config = dict(
    arch='resnet',
    model='masked image model',
    dataset='dead-leaves pictures: piles of overlapping shapes',
    train_examples=36250,
    image_size=32,
    crop_scale_min=1,
    horizontal_flip=False,
    color_jitter=0.1,
    method='simmim',
    mask_ratio=0.75,
    loss='l1',
    norm='batchnorm',
    activation='relu',
    channel_attention='se',
    depths=[2, 2, 3, 2],
    kernel_size=3,
    stem='deep',
    avg_pool_shortcut=True,
    widths=[96, 144, 208, 320],
    init='kaiming_normal',
    residual_init='zero_last',
    optimizer='soap',
    beta2=0.95,
    lr=0.0023,
    beta1=0.95,
    shampoo_beta=0.95,
    eps=1e-08,
    precondition_frequency=25,
    max_precond_dim=1024,
    merge_dims=True,
    one_sided=False,
    adamw_lr_other_params=0.0013,
    grad_clip=3.0,
    steps=8000,
    batch_size=384,
    epochs=84.7,
    lr_schedule='poly',
    final_lr_fraction=0.1,
    warmup_steps=400,
    weight_decay=0.1,
    adamw_weight_decay_other_params=0,
)
Rows from block 4 of a small masked image model, named by matrix and row number. Rows with one number belong to one channel. Each number is 128 + 32 x the weight over its row's rms, rounded and kept within 0 to 255. All counts start at 0.
After each channel's rows are labels from the 100 images, of 14848, where the channel reaches its highest value: "responds to" is what is common among them. Only what is clearly more common there than usual is listed. The data: dead-leaves pictures: piles of overlapping shapes.
# convs0: first 3x3 conv, stride 2 (model.blocks.4.convs.0.weight, 208x144x3x3, each kernel summed), inputs 0-143
# convs1: second 3x3 conv (model.blocks.4.convs.1.weight, 208x208x3x3, transposed, each kernel summed), outputs 0-207

convs0.41 [ 92 139  82 131 164  96  84 133 115 106 153 166  90 145 139  97 114 183 121 124 119  80  96 139 133 129  73 110 151 168 140  79  99 105 115 184 151 119  90 159 174 118 138 187 125 145 122 105 140 152 112  30 142 126 105  73 105 159 134 121 118 126 141  77 138 129  90 113 156 107 187 160 176 133  82 116  96 150 148 118 129 110  55 128 110 108 166 125 151 131 130 108 107  59 113 148 159 198 125 132 144 180 137 122 185 148 112 151  95 130 141 175  92  75 107 130 122 158 128 159 171 168  64  62 152 102 153  90 165 138 118 125 116 212 143  95 108 123  89 140  57 131  84 136]
convs1.41 [134 136 113  70 116 118  94 112 148  96 125 148 138 159 104  61 135 168  92 157 103 170 120 132 153 117 116 140 123 144  84 136 112 189 151 126 148 171 147  75 160 149 119 143 105 135 149 197  82 115 138  88  99 102 150 120 107  25 183 107 102 117 106 152  78 119 129 152 129 132 154 143 126 139  94  82 141 110 143 107 115 190 159 122 134 145 111  85  97 122 144 155 135 181 158 164 113  82 101 123  73 152  88 195 132 142 125 139 152 116 178 102 140  92 155 162 120 178 183 122 145 151 164 111 123 126 109 137 168 128 164 148 135 118 164  99  60 117 110 127  91  61 145 172 109 163  92  99  50 120 137 130 115 199 198 120 155 213 183 102 146 138  58 153 209 130 111 142  64 143 122 181  85 148 136 178  70 132  99 129 116 128 102 117 142 158 169 152 144 132 181  98 124 144 117 147  96 114 115 106 156  95 139  78 138 120  82 154]
responds to: grey

convs0.180 [148 150  81 114 132 127 146 144 142  95 107  82 173  98 118 123  94 129 122 140 129 112 135 189  72 161  71 117  67  95 106 137 125 132 110 249 154 139 132 157 149 106 114 139 167  78 172 160 103 170  89  52 154 162  97 118 147  99 177 109  96 167  90 152 112 150 174 122 121 110  94  71 155  60 104 114 150 133 153 115 125 148 141 147 148 115  98 119 174 116 170 162 119 163 141 142  90 117 116  81  56 204 132 116  91 145 108 139 189 153  89 165 135 162 149 120 170 119 108 156 111 130 147 173 101 143 105 198 119 125 141 173 138 152 108 129 127 172 118 147 142 104 170  95]
convs1.180 [ 87  99 126 171 181  81 106  79  62 144 103  73 149 146  89 116 142 141 120 147 123 119 103  78 100  59  98  94 172  75 179 105 116 182  78 104 177 135 121  98 105 162 145 105 135 101 110 117 102 135 107 188 170 111 130 106 148 160 113 142 151 173 108 160 164 171 231 137 158  94  95 137 171 135 137 118 131 158  66 109 182  64 112 117 145 159 164 151 111 150 150 126 131  78 168  87 157 148 131 147 137  91 126  86  99  67 155 156 118 134  82 174 145 131  94 125 142 120 141 101  94 135 105 139  72 132 120  81  84  94  88 113 148 130 136 122 126 112 154 138  89 124 123  81 147 109 129  50 107  97 118 162  81 156 108  97 109 104 144 135 172 122 206  93  63 136 170 147 122  92 118 161 106 162 110 126 109 134  78 135 107 139 190 145  82 127 132 183 136 100  53 137 148 106 121 130 147 132 160 166 111  89  61 117 144 103 157 108]
responds to: grey; large pieces

convs0.2 [119 148 145 112 166 135 104 126 137  96 122 122  88 150 116 140  86 134  65  82 173 105 156 131 106 125 140 138 119 210 113 128  67 137 161 135  61 150  83 145  93 188 116 176 127 146 157 128 122 121 119 141 140 166 129  69 126 121  92 141 145 114 147 160 118 188 153 146 121  99 121 135  73  91 124 100 116 146 128 139 123 114  86 126 139 105 143 131 146 136 142  89  21 118 130 189 153 151  94 171 140 142 101 113 187 160 146 135 145 122 117 186 141 106 106  97 161 138  91  68 165  78 205 203  58 144  86 117 131 155 115  97  70 190 141 149  75 128 161 146 130 107  89 142]
convs1.2 [142 136  97 117 156 168 120 198 139  79 137 158 177  89 139 205 110  60 195  96 138  83 120 137 126 157 110 109 119 122 172  75  86 121 137 131  71 128 174  94  90  66 153 133  92 155  86 103 165 145  84 180 169 112 198  86 165 137 199 108  79 122 166 114 129 121 119 186 120 147 148 104  79 119 137 112 118 113 117  90 138 148 164 168 120 115 154  93  87  67 123 167  91 145 121  74 122 131 164 100 147 132 107  47 138 115  75  45  82 110 149 119 102 159 122 142 109  89 138 152  85  54 136 114 174 103 126 145  98 156 108 135 143 157 150 173 160 135 194 149 102 158 109 132 122 152 138 143 185 143 158  79 131 150  84 142 130 119  95 133 114 111 163 168 166 138 140 134 122 135 121 123 145  91 135 149 178 129 106 136 167  93  77  74 148 118 133 117 118 113 134  96 120 114 155  93 194 140 176 120 131 144  53 160 140 102 143 134]
responds to: vivid

convs0.61 [144 144  53 127  84 110 144  88 127  35 107 169 170  80 188 100 113 156 119 116 132 148 112 114 178  71 129  99 166  76  83 112  78 126  58 116 129 116 131 166 106 109 125 105  75 108 131 105 201 151 100  84 109 140 151 138 116  32 146 147 107 133 107 126  92 121 137 127 144 159 112 116 107  90 152 105 139 180 115 110 192  55 108 140 198 140 125 102  73 100 161  90 123 125 142 100 132 121 118 172 138  86  98 147 147 105 162 115 145 137 172 136 106 171 167 128 141 142 120 114 176 120  80 122  97 132  45 137  91  93 124 152 142 162 143 147 113 167 117 151 104 146 143 138]
convs1.61 [148 137 114 188 101 125 147 132 133 162 155 151 120 136 147 127 100 112 162 133 193 132 165 137 191 133 106 120 192 128 144 118 121 163 102 143 118 144 153  83 128 140 123 122 104 207 150 128  34 120  80 158 161 123 182 150  77 151 107 163 115  85 138  81 136 172 177 135 123 164 127 108 194 146 155 149 169 149 120 111 103 113 129 124 149  96  47  99 105  94 149 176 124 140 136 145  86  91 132 164 178 161 147 111  68 118 131 103 107 124 198 106 118 112 187 165 153 112 151 135 152  84  86  98  74 137 167  92  95 146 119 156  89 140 171 146 163 144 100 120 162  81  96 121  50 113 162 145  79  84 103 105 119 170 150 172 176 130 105 149 167  98 156 120 112 102  85 100 169 112  63 141  91 111  90 106 217 112 162 122  78  90 131 137 163 168 153 128  98 153 121 131 120  73 125 146 147 118 139 103 138  94 121  64 164 153 171 154]
responds to: grey

convs0.24 [121 122 129 130 133 160 130  76 120  69 143 155 107 150 134 138  98  86 124 132 154 128 166 107 100 111  71 117 129 177  88 119  87 136 112 136 127 135 142  96 166 105 133 115  84 158  58  75 153 116 142  86  85 112 122 175 131 140 133 119 126 114 105 111 110 164  95 141 210 185 176  97  73 120 121 176 181 122 157 181 110 125 135 120 119 136 130  95 119 196 148 144  69  91 130 116 120 123  90 168 104  72 101 169 164 206  91 109 152 175 111 132  90 110 181 118 139 125  96  89 183 155 138 100 112 155 119 182  64  66 110 121 132 216 126 149 112 130 116 134 150 140 151  63]
convs1.24 [102 138 171 141 127 179 152  71 143  83 131  90 126 101 140 114 113 116 140  73 148 114 137 147 173 113 122 180  85 127 104 109 110 152 115 134 149 146 127 108 109 117  99 163  57 172 145 130  88  75 129 151 151 148 104 117  96 167 112 107 116 159 101 162 158  67 135  81  29 120 150 138 160 161 111 130 153 106  98 110 105 176 115 144  70 121 152 101 137 165  77 139 107 138 113 119 103 141 171 139 191 121 179 106 104 145 103 106 145 124 104 134 165 122 140 114 158 132 127 174 132 105  63 107 106 102 153 150 173 131  91 164  65 100 131  97 145 169 172 181 104 158 201  67 122 110 136 121 173 111 144  89 157  87  60 148 171 154 169 107 134  94 153 120  94 131 123 161 139  89 131 158  96 162 125 106  88  45 158  83 128 152 117 163 194 147 161  90 177 105 157  92  91 159 129 127 197 177 125 196 101 138 150 164 118 132 189 174]
responds to: grey

convs0.141 [155  89  69  83 136  83 180 151 125  82 141 135 120 131 135  93 104  84 151 121 173 103  98 155  59 222 149  99 156 147 103 126  94  93 147 156 108 129 159 105 167  81 130 180 152 170 153  90 162  88  97 106 162 158 155 153 121 119 120  89 142  94  95 153 124  66  56 168  90 132 134 125 133 126 148 117 138 149 159 119  97 127 105 136 150 101 107 131 155 145 215 120 135 173 144  74 133 176 197 144 108 147 163 123  97 116  93 124 169 125 160 145 139 151 181 101 165 128 120 155 195 107  98 157 153 111 122 167 120 108 135 112 167 156 159  91 182 129 120 160 184  95 113  75]
convs1.141 [112 108 134 139 159 124 116 124  80 105 117 113 116 122 103   3 191 157  77 132 124 111 126 106 107  73 168  93 124  92 106 145 133 162 153 133 110 100  66 110 164 171 159 128  94 112 108 146  81 128 114 129 187 120 102 174  98 119 130 118 132  88 111 108 136 127 173 176  86 127 104 169 119 181 124 157 131 146 148  87 114 133  94 103 107  76 149 145 123 181 124 130 186 104 177  90  77 124 155 148  64  68 150 125  99 123 146 170 126 122 109 148  60 118 166 131 120  72 140 117  96 137 160 113  80 128 183 108 145 112 112 118 103 144 167  97  71 135  73  95  66 128 130 146 125 142 125 146 122  75 120  78 134 143 150 168 112 125 133  95 150  95 137 100 167 113  86  90 159  84 110 156 109  68 120  97  58 122  98  89 105 228 155  99 146 101 164 138 140  76 119 121 138 100 147 107 117 156 152 145 118 118 162 139 112 229  79 147]
responds to: grey; vivid

convs0.127 [105 115 130 120 136 109 176 143 126 147  82 130 120 144 117 114 140 160  88 113  74 130 173 144 151 103  71 104 188 183 150 143 142 101  81 159 162  69  88 125  90  86 119 119 117 132 101 146 138 100 108  78 137 101 149  65 139 151 101 147 154  80 130  94 157 106 118 153 188 119 171 109 124 158 144 116 105 163 102 121 148  98 143 156 145 162 210 146  95  96  79 121  94 116 134 174 132 174 156 166  94 141 107 157 112 132 105 147 197 161 182  95 118 122 186  85 191  59  83 188 110 160 124 107  92  64 157 145  67 171 134 132 105 145 138 128 126  99  87 153 139 135 103  69]
convs1.127 [103 127 173 146 172  99 153 140 105 121 100 115  82  81 120  36 182 127  98 174 130 157 150 117  79  91 103 173 102 128  92 121 114 168 142 109 189 163 173 121 141 103 165 146 123 161 108 203  84 181 136 117 133 161  92 157 145  98 126 131 129 160 160 127 135 162 149 161 147 126  88 183 154 115 128  45 125 143 148  91 153 121 156  90 188 102 111 100 126 112 100 115 129 151 123 158 164  90  97 134 129 120  93 166 125  69  87 112 163 120  62  85 164 119 145 119 128 133 154 119 199 130 118  63 132 104 107  77 150 116 135 129 148 107  89  78  99 149 154 100 115 110 192 111 142 117  92 101 169 139 156 157  92 136 199 101  68 159 174 164 112 122 151 110 125  99 100 145  86  91 173  83 134 158 167 114  87 187 102  95 136 159 126 175 131  93 145 125 141 164 192  96 179 130 117 176  99 170 132 119 190  89 136  78 118 113 155 100]
responds to: grey; vivid

convs0.83 [151 154 135 178 173 150 118  84 119 103 163 109  94  85 152 108  76  89  56  95 169  94  79  88 134 179 144 134 114 173  61  57 109  96  91 168 189 101 138  91 141 163 169 126  81  81 169 119 143 125 140 105 114 112  99 142 157 101 138 119  98 132 110 162 102 169  68 175 105  97  90  97 143 126 198 168 156 144 152 164 118 105 104 123 156 118 140 144  86 113 203 125 113 136 144 130 127 149 138 105 116 145 157 145  52 134 150 134 124 175 132 167 115  57 197 173 141 122 174 106 117 179 148 137 120 181 119 105 161 148 123 175 109 111 118 154 138 112 105 138 156 105 152 105]
convs1.83 [138 114 105 150 165 125 118 143  76 162 103  60 167 124 165 168 123 103 191 199  90 153 155 116 139 149 172 101 112 160  51 120 114 159 151 129 139  87  89 115 162 143  99 126  74 119  95 108  53 159 157 146  81 139 123 143 119 147 118 155 175 122 118 114 170 127 139 103  80 105 131 175 157 164 129 114 114  90 177  94  80 129 100 124  69 176 138 114 199 127 105  69 126 135 122 102  87 236 151 117 153 118 141 120 156 159 124 103 108 115 138  94 137 150  90 148 131 131 147 141  95 115 148 169  71  97 195 121 162 135 114 146 114 161 112 134 143 137 118 138 130 169 115  31 149 116 145 127 118  95 108 166  99  95 112 118 139 101 121 151  83 154 122 114  90 152  77 184 129 142  74 106 129 134 133 139  81 147 127 124 145 160 114 104  79  91 129 110 122 117  87 118  56 131 156  79 167 224 125 176  75 161 125 115 154 165 156 181]
responds to: grey

convs0.90 [ 54  81 124 170 161 168 138 106  66 125 111 127  76  72 139 183 119 131 103 124 103  95 115 128  87 145 119  85 116 141 195 198 174 154 148 137 151 125 120 113 104  55 134 129 138 151  90 197 142 128 119  83 113 146 172  95 101 183 179 156 128  95 162  94 111 142 121 168 159 128 123 156  78 127 100 162 193 114  97  91 130 106 115 152 152 107 135 135 167 119 171 132 146  86 154 143 134  78 145 140 117 141 122 113 161 100 150 115 145  66 140  71 133 113 100 119 129  61 116 129 145 176  99 181 149 140 165  85 148  93 156 134 174 129 161  94 132 136  58 178 187 105 153 122]
convs1.90 [122  76 119  74 131 160 103 109 143 134 158 111 125 133 107 169  95 115 104 113 158 129 103  65  79 111 101 135 151 109 122 131 103 112  72 162 140 152 164 165 162 116  80  76 137 132 106 129 157 105 154 183 165 140  85 144 163  78 168 169 124 114 145  79 143 132 138 143 142 157 130 147 139  77 120 113 108 122 149 123 129 137 129 149 134 120  95 125  44  84 181 104  80 106 151 155 181 139 123 130  49 108 141  96 178 150  49 146 128 137 125 119  51 157 164 160 130 116 120 126 113 139 114 124 121  97 104 120 139  88 151 104 109 142 131 121 128 123 139 108 131 157 160 196  81 116 164  93 105 133 114 144 130  95 104 121 100 118  79 110 127 138 186 114 110  90  70  93 120 152 105 196 143 144  54 161  68 162  73 155 209 165 106 150  73 106 144 151 115 115 123 191  78 117 171  88 119 112  82  91  63 131 130 208 151  59 148 181]
responds to: vivid

convs0.114 [114 139 161 112 107 196 182 130 150  80 157 117  78 114 141 169  94 161 115 108 139 104 130 153 186 111 125 110 141  98 173 158 100 160 149 107 102 148 188 175 157  94 132  64 165 162 144  95 134 128 104 174  83 140  84 121 111 125 138 135 156 146 159  98 118 143 121 119 107 147  82 104  98 176 127 146 106 138 109 144 115 143  79 186 151 151 183 117 115 137 156  94 156 123 134 124 105  69  95 133 112 171  98  85 144 142 114 102 158 160 145  82 140 130 111 110  96  77 105 132 133 193  42 156  99  73 143 203 201 127 105 149  49  76 115 107 139 170  95  96  76 121 120 120]
convs1.114 [137  74  85  76 154  96 147 139  82 201 154 153 136 161 175 197 117 163 107 132 110 177  73  75  97 167 135 112 106 180  36 145 180  71 123 114 122  83  85 149 137 133 152 119 150 109 129 119 169 135 117 173 122  91  65 115 122 139 199 110 211  71 155 111 135 129 134 115 138 111 105 140 125 129 108 121 156 120 134 127 162  84  93 111  37 123 165 155 133 133 102 148 106 144 131 122 174  84 166 170 111 123 137  61 135 138 116 131 105  85 135 109 120 123  74 125 138 126 120 119 125 114 121  75 115  87  90 132 118 140 119 157 177  84 140 149 109 124 119 133 103 120 201  93 121 124 130 153 128  98 106 157 191 110 148 124 100 192 171  84 151 111  97 169 130 135 102  94 124  79 110 123 186 190 141 106 104 122  79 116  89 197  75 144 135 133 161 124 126 113 164 118 141 102 118 195 187  98 127  96 100  65 139 148 126 156 137 148]
responds to: grey

convs0.178 [ 72 116 147  65 202 146 154 131 137 128 116 155 191 105 137 133 113 145 167  91 155  91 126 119 161 119 138 136 138 151 131  92  62 114  76 138  83  69 136 120 163 181 171 172 100 117 184  88 178 108 138 125 150 167 154 110 104 113 157 114 104 134 159  88 138 101 104  64  95 124 118 135 160 132 133 158 149 108 119 192 154 125 128 142 159  68 147 110 142 142  68 126 133 112 124 175  93 164 171 145  98 153 154 135 137  77 135 132 176 122  85 144 165 154  55  65 142 149 139 115 109 119 142 141 113 113  85 111 123 163 155 193 208  95  93  64 130 127 130 162 134 178  98  87]
convs1.178 [ 96  91 156  33 124 116  61  95 123 141  98 100  80 173 133 121  96  94 104 149  74 150 141  82 133 107 145  33 124 106 139 159 170 121 115 120  97 128 165 115 109 153  47 141 153  71 146 101 188 132 148  95 162 136 119 155  69 155  86 104 124 149 117 118 178 131 121 106 123 109  64 197  89 156  92 179 164 132 118 142 117 128 109 139  95 120  77 168 113 140 102  92 200 133 125 111 108 147 104 163 131  98 146 142 141  82 108 113 114 140 120 165 189 125 122 127 157 145 128 149  57  59  76 157 156 119 121 103 119 116 122 119  96 173 151 135 121 167 159 150 166 127 174  94  95 106  85  87 135 117 105  97 122 104  82 135  64 148 158  99 150 175 129 122 151 126 152 139 114 148 146 129  83 134 127  68 161 150 120 141 155 148 149  55 154 101 153 142 125 145  72  51 142 109 145  75 167 151 102 175  94 162  98  96  89 151 133 156]
responds to: vivid

convs0.94 [200 126 136 129 139  93 134 170 137 103 115 137 115  92  94 102 108 123 146 105  94 111 122 120 141 105 116 125 204 132  71 167  85 120  59 167 205 139 161 187 143 145 166 123 159 139 178 156 155 139 154  66 104  73 139 130  99 133  96 115  88 155  66 172 116 133 104 152 104 118 108  70 105 148 171 144  98 175 101 126 160 130  87 165 134  98 144 145  86 118 108 106 143 135 134 129 164 159  83 166  60 104 162 116 127 115  56 131 112 117 167 159 180 104 189 126  97  60 121 168 134  91  76 152 107 134 156 183 143 155 110 110 101 152 102 120 181 127 137 120  96 139 163  83]
convs1.94 [128 162  90 120  92 130 158 137 125 110 140 127 196 155 144 139  93 151  70 139 208 183 132 122 107 141 131 121 140  69 145 142 121 157 140  85  97 144 133 156 117  55 174 115 161 151 163 128  91 139 122  97 126 138 132 143  77 161 143 161 167  88 163 172 133 134  87 136  71 132 135 164 155 155 158  89  78 137 126 138  96  93 109 107 107 149 122 160  90  77 191  99  89 171 118 140 106 114 117 161  85 132 124 131 128 144 150 115 137 138 175 136 115 192  85 127 161 114 142 148  82 118  97 128 179 109 177 136  84 110 111 105  77 113 104 123 102 167  47 133  66 203 104  91 120 119 101 125  80  84 167 103 101 124 155 121 240  94 131 154 189 153 153 140 144 143  81 136 162  87 164 110 146 167 107  73 157  90 119 102 108  91 150 154 122 150 149 123 139 115 137 168 114 143  84 136 168 142  93 137  96  68 145 110 164 196 164  61]
responds to: grey

convs0.73 [147 142 109 113 114 117 151 129 139 143 116 120 116 148 132 135  78 133 134 137 102 123 149 119  73 140 108 110 178 137  95  99 186  77 104 162 173 143 112 101 107  84 118 146 184 114 172 142 137 175 122 116 111  95 117  63 110 167 159 141  86 133  52 155 154 152 128  70 142 143 114 130 144 119 111 117 178 194 152 131 136 127 170 123 147 168 124 102 176 123 140 206 101 149 110 129 204 103 127  75 128 184  99 120 127 117 106 136 140 166  74 206 167 224 121 170 150 100 122 153 128 210  75 102 114 140 104 175 121 153  93 126 123 131 120 170  90 111 145 103 134 133 201  94]
convs1.73 [100 156 110 153 152 153 128 134 128 112 166  73 115 141 100 106 149 108 130 131 126 188 131 134 103 103 169 118 122 117 115 115 151 148  99  89 167  92  80 156 111 172 167 121 182  95 133 157 130  83 117 142  61 104  94 135 206 111 125 133 126  85 152 107 100 114 146 172 185 100  87 135  98 161  76  69 118 146  88 135 126  66 132 130 117 181 158 142  95 156  33 126 145  83 116  99  81 198 140 114 159 170 134 106  92 122  92 130  94 102 139  95 141 136  91 185  95  92 140  96  76 164 106  62  79 132 136 123 119 150 154  86 129 129  96 123 175 125 161 130 148 168 115 139 139 174 113 116  96 125 121 134  75 138 106 134 135 132 119 175 155 101 111 100  68  77 123 139 162 164  28  97 150 129 195 157 157 125 154 138 130 120 154 124 164  96  85 149 108 170 192  80 157 120  98 109 108 159  69 151 161 154  94 123  74 185 104 168]
responds to: grey

convs0.21 [145 142 165  87 148  81 190 135  98 113 127 145 202 140 149 130 105 156 107  97 121 134 113 153 135 193  96  56  86  92 124 143 143 148  91 125 119 153 109 141 153 109 131 188 151 175 148 140 103 133  96 124 110 163 116 144 142 161 129 132 134 154 149 130 182  97 170 101  93 130 126 134 100  89  82 108 153 180 166 139 142  77 145 105 146 122 118 146  61 140  70 182  94 186 110 172 126 155 149 122 148 165 163 122 105 149 162 159 183  43 108  74 136 150 189 100 165 123 113 140 132  96 131  97 155 183 141  52 130 134  99  65 107 122 161  95 135 109 150 107 145 105 121  43]
convs1.21 [159 134 160  76 191 148 167  89  86 169 114 151 128  65  85 105  80 112  82  87 113 136 151 117 167 101 175 111 115 160 112 129 163 140 128 165 132  78 155  99 141 130  79 126 164  99 145 112 115 127 170  66  62 105 151 135 103 127 145 124 189 156 147 114 169 149 156 160 102 145 216 136 115 122 124 152 119 163 140 117 154 129  87  58 124 160 117 139 190 108 130 154  92 124 125 140 122 199 142 140 210 122 156  46 131 129 127 110 187 100 132 116 164  91 154 110 145 130 126 113 130 143 151 176  93 175 178  85 147  94 104 124 100 146 177 140 101 179 153 140  98 144  77  98 119  96 141 139 138 102  65 147 105  77  41 124 151 115 150  52 133 138  93 130 120 146 117 130 145 155 111 179  81 148 152 116 134 115 167 107 206 144 180 131 144 182 138 105 128 143 134 134 143 136  86 112 149 157 136 182 129 117 125 144  62 171 170 139]
responds to: vivid